Weights of a small image classifier: 11800 steps, held-out accuracy 99%.
Rows from block 8 of a small image classifier, named by matrix and row number. Rows with one number belong to one neuron. Each number is 128 + 32 x the weight over its row's rms, rounded and kept within 0 to 255. All counts start at 0. Numbers have three digits each.
Before each neuron's rows are labels from the 100 images, of 14848, where the neuron reaches its highest value: "responds to" is what is common among them. Only what is clearly more common there than usual is listed. The data: dashed paths with two dots that lie on the same path or on different ones. In brackets: how many of the 100.
# fc1: MLP up (model.blocks.8.mlp.fc1.weight, 256x128), inputs 0-127
# fc2: MLP down (model.blocks.8.mlp.fc2.weight, 128x256, transposed), outputs 0-127

responds to: long paths (81)
fc1.36:146116111144061133150150131103088168097145125142139180096135055063158116145201176159121124119158136094136130135156113146131144128158104111171123133059120120148073095152163129143100094126140146166138171141175092086087091171151171162076091139137105171129149130134109097096129129092105105174150123116173077219109110090154091115118111129098095110151083120203126121096194095148200108170136
fc2.36:098127199137161091182109146168142137145149110085101118152149169190112158091039109093129132088122122121095135097105176123102107145091153135090117149145098137146176119099098105124174215117069075147122143128113163141228170112105122115143108074127137156112160147137150111145131111156206117102110159159101129062151157120140186159134110154148131133144187133114152157183126126118092160060118

responds to: long paths (96)
fc1.205:166160092145094133143090118103169143132140142131158098178172155147173032106090122170093195119099127173134114134092180106147108109180187155114109122090185144141133164153135133120131159151091108135084135116173156118176127124137040080094105117116128104154053130132133170114102128139147152171069166141098127070151109099170132072109082155163152167152137170181119131085174130092133112117094
fc2.205:190134109145126111116127185103090179127172064127160136125143120036111124072195104122122112139186162135128181173118014125092172145107111104055118101160113140080136078159156111151113067117159082198131133116114127129079093106109138138135097118152168142093110153166090107094109145125146167102100136152086113083114124163114065153125135108116131126144100156144105168113162126102140116154095

responds to: short paths (76)
fc1.49:111114131136067155141173113047072082114117183108092195159122118091124136137087147150166067101129122103094117114087135089110100075163109159151128132116118151084093111121061080092137136114138211068137084097086095096136151124132119126122122124158162120177152096143133139175167083143101104070137093078090105124143069046124151083137108148150156170098139132099128134077157124175131139122134
fc2.49:069121106128144132100168116143076137123158116093114113153132158089130131123144106101183090116124079155120108132115151186073131164128072104131129058150065117139089128150109155154099168149122130128162094075089167170055164152099171135119152156051113153192097174154079116144168134102117142174170171120111092129172108174140125148116116151151088097137200148133102195120123194108081152101148

responds to: long paths (61)
fc1.159:117182063107145112059155173143109150121169137142075113124161114132109090080193115114100156151109127137151147204143136161172118143108117144054140124116119112139121134158109150182110113108154146170093088152109123126111109089086109146095057143135090152097055191135108148140085163111147077128154074117120092168077113148170121117188110122127120073177143164087137200138115143113136125087194
fc2.159:146117132186105133151105137128131156114084117140152139192093173097155164156086113176142148120195097100126167112085177132091141088154107165151105125129141137147158066115153085125152157152231076073111124080128133115101121178137196119172199139182156098123160093110140134113128157083076114156165137118117139104185132161149156154091153131142125153095129092156137101067187084093113112169148

responds to: many distractors (86); long paths (63)
fc1.234:120130154140107116169138142092118159173148134181129140074158129107104127112141118140153176198095131121202120080132138136121093162098062115102198103133157106138134131087154155128155130142159091153085102150115065133138133132151129171166103133052136150136134124089119072128111142180117067055100124153160151087199123130095104096106135192102161105068099088090161133081166060141173125159123
fc2.234:184120123092143155123168109116139134136160141061146143147077090117118099162140132130134093149114134139075126143103122123095154088089134139105110133118105167101162185187074160098091111128134166112133144147146162101120107141061086074119129089222157121136140117185104163117075144061182127143125085134077136112148091142094122166182072048122105094162167098110055111169163164105150142146104

responds to: long paths (85)
fc1.210:096184176100107130122095133150135182096116117150052089123109129167102078104144101153057136115062157110193129107137130120161143081055124126162118120125169093157118172147088179119150065132108124157160140136086196101123173138093155085128130206148127096151095148168092108140153122109127137163147105150135048083104155114158124094126086133128201156134066131106158103109143136139086110133150
fc2.210:159191111109109079154148150127157088148126113119182113085153098128141202199155135103167111127112152156128115160077135178127163162116152180138135144123146149121094108087130042091130115095103119097101145152149122184077134115181117131114120026170088168148121103095158162104142151139116080125161128118154108171211114083121192154158167133137071112067139137124115145132120112101166148096110

responds to: many distractors (82)
fc1.249:110187097115122135166121134115083163202094121134164139137128142118111132163173104122114142140148158130174129098149171154166168189179153083088137151153132103136090067124142119116053127154071124136112148162142128112065135141100132195151084103133117051185145094128064128150148143121139146134193100095132169099164179099134127148112060159173118132119212117124154125185135101140178138133080
fc2.249:172118176100144140119172119133122114081172135145111131137129103182172119185127133161139161127110155132110110111106095115066146128033132129107196150146094194082138141169143108140163104088139126134140163173158134089124173100173116107152127101141193173089120160170166126126106129113117073141077173177176091133110113094112140138172174128029095073124113141149101127093086129139086125177172

responds to: short paths (91)
fc1.127:158111134147094133177162107107198086114083089134090110133081170105128046137129153089104146159178168155100140139103142144093108113115127134136088118138162121135138120126165161088143210170154182156132130087083123110110133143143134091133109122101087207127115153126168089150156049170091130131103068110194188126115069144135118119091154148175120144121189122094113176111145148132133071074151
fc2.127:091163124124163101146120131135059175115124187120173152138116106149157175165136113179161081111071109117139103099124103098164173135149119080060120127135121140092139191103114113169089051145131128060156156158163171154117136110150136150156151162158185095171150153080068136113094177134125141110168143108066101098114193135130121159155112132084108096145076154140169070151121158107122193154111

responds to: long paths (67)
fc1.137:168181113028087149110125088139148141076131176121150110189110102190166093146121134140102106163076165070179169109146128180161115089103142121141162112155118148121138080129166102116154190171145138103114119086141138104125151157087127140149144122169169167151089103106134118140223110083115106128145079151183126145110127152157164135164158156133078116129168122141184080138125157152134173062151
fc2.137:053117179170123175127154111118129136154140115159104135052124121127119166189105108147138109100078112186079141166176153129093110149125060146159127122143205139165143134170094156139126078109074116129168160172118128092168172117142104133137135151163153120078163164137150123139068174180111157086143161165116142160129117129149163129139143168084169137156133143038158130144096103149156097210113

responds to: long paths (67)
fc1.14:181154104085120158126086128168124109104123149123115161101142129161111156040134101089180118102134118147103081078147118168146131106162123091099141133117117165199128113067087154182160137120107184091106108207116125143147102105136149087118095144146061125075139148087154122133137132115161150110123121098181080209175075135136124158192123095096131135136180130152093105110177160079135091078171
fc2.14:100083148159106121096131161136095120144137159177145128105119121140164126159111172169127153125150128151147159192064154114111178157100128147145115122178152116120134146125055156074151133116182080174114157055181118098131125143092158202136135152118208150129123101173091116149116091114084077150145140170129173014092109136115132115074127108144144124144080129092107146125103080186082123134106

responds to: long paths (90)
fc1.55:188123097100090092154078172120126077160163131076180152118137117102122162133167096112125107115164124100145120154094166224173117122204070112085080146144093150071109111134137116122137131129144125101138117119126069129124129104108100202135069181149163178124147144074194067102138099101101127210131110087116131141071102121109173123137131103103114110164100107133103119152138179115127141076127
fc2.55:088122162144166147108169115114120179079095119193107118118134095120173133077077136099136141105166132120102142107137141088114152125047154149143173091111150108211156106143141126175129174100075072166075145179156125079131114173090162105109155077165105096084155074154080172143121118098150109055106141188113158099173160161129142145159137155177152118121140170116138143125160111163120118180155

responds to: medium paths (62)
fc1.230:065164155131130103182070122139124134090151162148092148126109098184114159139120109088120099134143082132130091126146131108180123144141158135119181132166145104145128076167122132149093177118214115161110122106115096100130127125114108148122146098093089216148132088079202101117103160170107154137043133120073088110108080133216090130082089152095159127127135083106118150102104116122134141179064
fc2.230:186103100183130162095174108127190122145105112098197179136138147131085110125128154179188128178082096128084129158111132088122123107111078064158079077101135141084124167131095171081158094111075158139176131137137108186133123156081116098119105170110121126101129149185098176160138065097100109092178138134082174114147155151088103117120148075151157147128118134099138084203147103155140114140142

responds to: medium paths (89)
fc1.66:105192183068112090147181157164184196146147106135134114150151137105112083134151111143091155176125139115104121133167119208136052140151157091152110096181182131146127154103102083100102180139104164147066166100187090100110122166096162135143090130163114165135088074089156164147206155182162105114187144137111185146170145124108147137127161132126102147143155134108105100141129136115129128134088
fc2.66:118109071173174203161120129099088107109127223097148153130167125131185135114087111188169061119157152127139146148100131104131093139138109131115125128062124122115149078167170150101179110082210157134129135159075159113181165129116124107135093125172160123118140154107083157126084126078102127159077097200106117148107097159138115090147097122165090113083124133155128168133096136095089145131192

responds to: short paths (97)
fc1.158:156126092139160170121133085105153147136113126121115127154152081132104153088091136084150137055099122159142145050109092130161084082163122157169143113046105147105128204100080196107117109119191112056159119098114107134117168145130121113150110114178165180162168104156130149154146141116185186200128159110128161068137107116150144094069148142114171100148113148162095120136075125151150159102152
fc2.158:101113132145065127121112103139133103111133152097106127148130184145173126212201124159110120098191145103161109154139168124125169149148126088071098139210172128076096099117154064185116151151045143146110112108149113118115086119172120146137195136112067121092106120149157129063141120116050119069136099107154121132112166117105087133181110167093106180105154114084126138127167135159114126129106

responds to: short paths (72)
fc1.29:146147132120154111116113108176126064109136105087164136131154200077130093115092133115100137105136067086142114096059141145165146061121145178143114070059139119119116154177122144111133114145087139091122156090137156116186118115167105123098187189097156107086092122151156118095167107063099151125183106067076143194183145153127090113115139140151139097137102070183103121092149105098131088106124
fc2.29:146092108137166173143118172106173151089135159119137090128125066142135182115173157112138149172113174153104091135150085079096063165164147086151135140186058120110122120083206112160123155119100107162149125122136115053118123144108134150156066088106063120163137128131111094140078092167132131128078128131194105083103130113150168123127149121093165129096120090146174138148158140194196146085096

responds to: short paths (99); dots on the same path (77)
fc1.202:138176125088135161119181093078127159157164077156132123124121153163132137137145149109162134059083167121111096167137142074087145047137154120116170137141087137095112110114149161123103172112105136096194098161134099099104174104180151100113183098104113098156190150129088107193152174131163153175150144062140139095120082139140124132188138107088139145128129140109117072101020121156106130141098
fc2.202:088083111158122127155134177145100075132151141104175144080172141095117173084069113138164135177179106146132176110152174119167136158171137117107110158124171108198086123127105114160128118092206096137110165081118077092103133149117171149155094138145152166103116118109138146091116071118073100107111075168149075110158136113105110143142168129178098097149137182159060178121197093073138120139125

responds to: short paths (97)
fc1.160:100087102167104169149106119135122089164081113105116080149087137094043144086137159110159172173175066128126122115085125124090130138178150170125110188173153118115076129107086187115180127141170150110154102095111100083138152165105202098175146127111116065102133077169130095153158148120126103087102127112140063180120088126152097169097138120123129133123104192164155174122112154088156104174126
fc2.160:086164153096087151102147143137143153060144201145106115115163102142154111162113101152129094095091162138162114141150126116166115113136109164109150114096112134153156152109187090099109063127106161071105132093092083136039097092096084170068111144174138195139106168085122153154137096137119117133176165162110165143101210077170099093211131095133150166127119111132121102116159104130103130073139

responds to: long paths (80)
fc1.139:197104087116143077167189114086108072129135094085139114113106116093145136147140121087139068133147113118080086157124170120121119087132105118103056103149165125091106116120096124191108182176076132094159167156096083163112169061095098145119091091124149172103075113097145157158111118109089104090112122132107132075158107111154187167138113119170084070089084108130113163132114081140116193159130
fc2.139:077184135098131149122151106139139159112098151121109186120063109171116101113116140179118149090133078118152079093105110120147148112046119124128128136116137150137166138071123082101158041107207158103043148135120188056104055206150198124114163191133098123143106122137094103136135105127169113116139139136136129136083125156161138076093133122123172119132143149094147139112134156107133085129094

responds to: many distractors (79)
fc1.95:115110099117135112143099162130147086146163125121089150138168080128141131100098112094149100163146088049174126115181121135114148154126123140076178102119096129123118135076116125129111162126101144105133194102172124150130083123089094091120118106172107054137098107120121134110153134135135192037067041094127142102087084115151103099186165118122044195124107072130167161092135158090146102144123
fc2.95:148091072162110119051131096103120147127165113092184119087060126151140184210147134136096126124173162177093113154036133105101136046154151132161104117118123134162057091136118181132093111133138091128129138121093108156125152163130118144157143139129102169093123162121152132079120067129137098179167153107192125133143099100111126155122146178150171077179177122128095108193108120144115158135137

responds to: long paths (80)
fc1.164:188143169128123104096143128100088159129141097144027112101105108132127112136134094115083138124072145135148170085167124130164111129062153163155143150140137108120116139203123094118116168171152123145156152145100063080150101159152152107105186121166199165114123147119100136133114089125079167220142067162121123078139112146098166082111098091152170097147161132122151156124097058073141133141167
fc2.164:124155082126110154162087125144164165179093216115178110127142117145116141114125126126158142136170147149146085141115110119068156109158072112085140137092093141130060140068091145129141095060111103116114148118148189101111106106172116171120112148156082068138138146174109126151087151124165057081180165125162134165101140122144114237116137178099104114127107089118120124082149187138117139076119

responds to: short paths (81); many distractors (80)
fc1.116:177114182103064069109088071128161119106118118136141106101163147078147177149115121083125120101038141122171120153152137092127195157111117113090167134089097115141148121123124175080152211163158182136177174148125100136097114149079132126120105140113169138075144111126105122126132152128143091135080115112189174162150087173135026160125139109123131150163131181100123095131093101137104163158146
fc2.116:110137095184199178161127182182113182105168086109145093135066086186181093107143169196160130120133104144123177059128128167093044081136153132137162147142125151142138116120123140129103128123138115184140102093123142087132140130104121146102164117141120212136130184127157164132082138103168127094170109159085115070125164124125143137172139145166151118150105094158127161113143091121097126050091

responds to: medium paths (98); dots on the same path (87)
fc1.162:129178163122162153108130133138145119066150144149108173102121083124069079055114125168133144143109106115169168142106177145131156152123138134211137149149169063162121130157120086104102176128166146094129181086142069104134116140147122081064129183085109121154093104127099148146146174153101097125153116093070068192185124087117138127099069104139112128154123136170121109071168125110125154127055
fc2.162:134081056117122141087152106099084153165160171124096127132131166089161089137136151115170136089122093104084133126071134144102066089119105115074139088145115177146095128125152097145106104150094125180123217144167106221160142132071135086116097136141144136105115101121079137141119085106147128119106159171154128107150071152097144095185113180081151047075142136103105144165114142123177146131174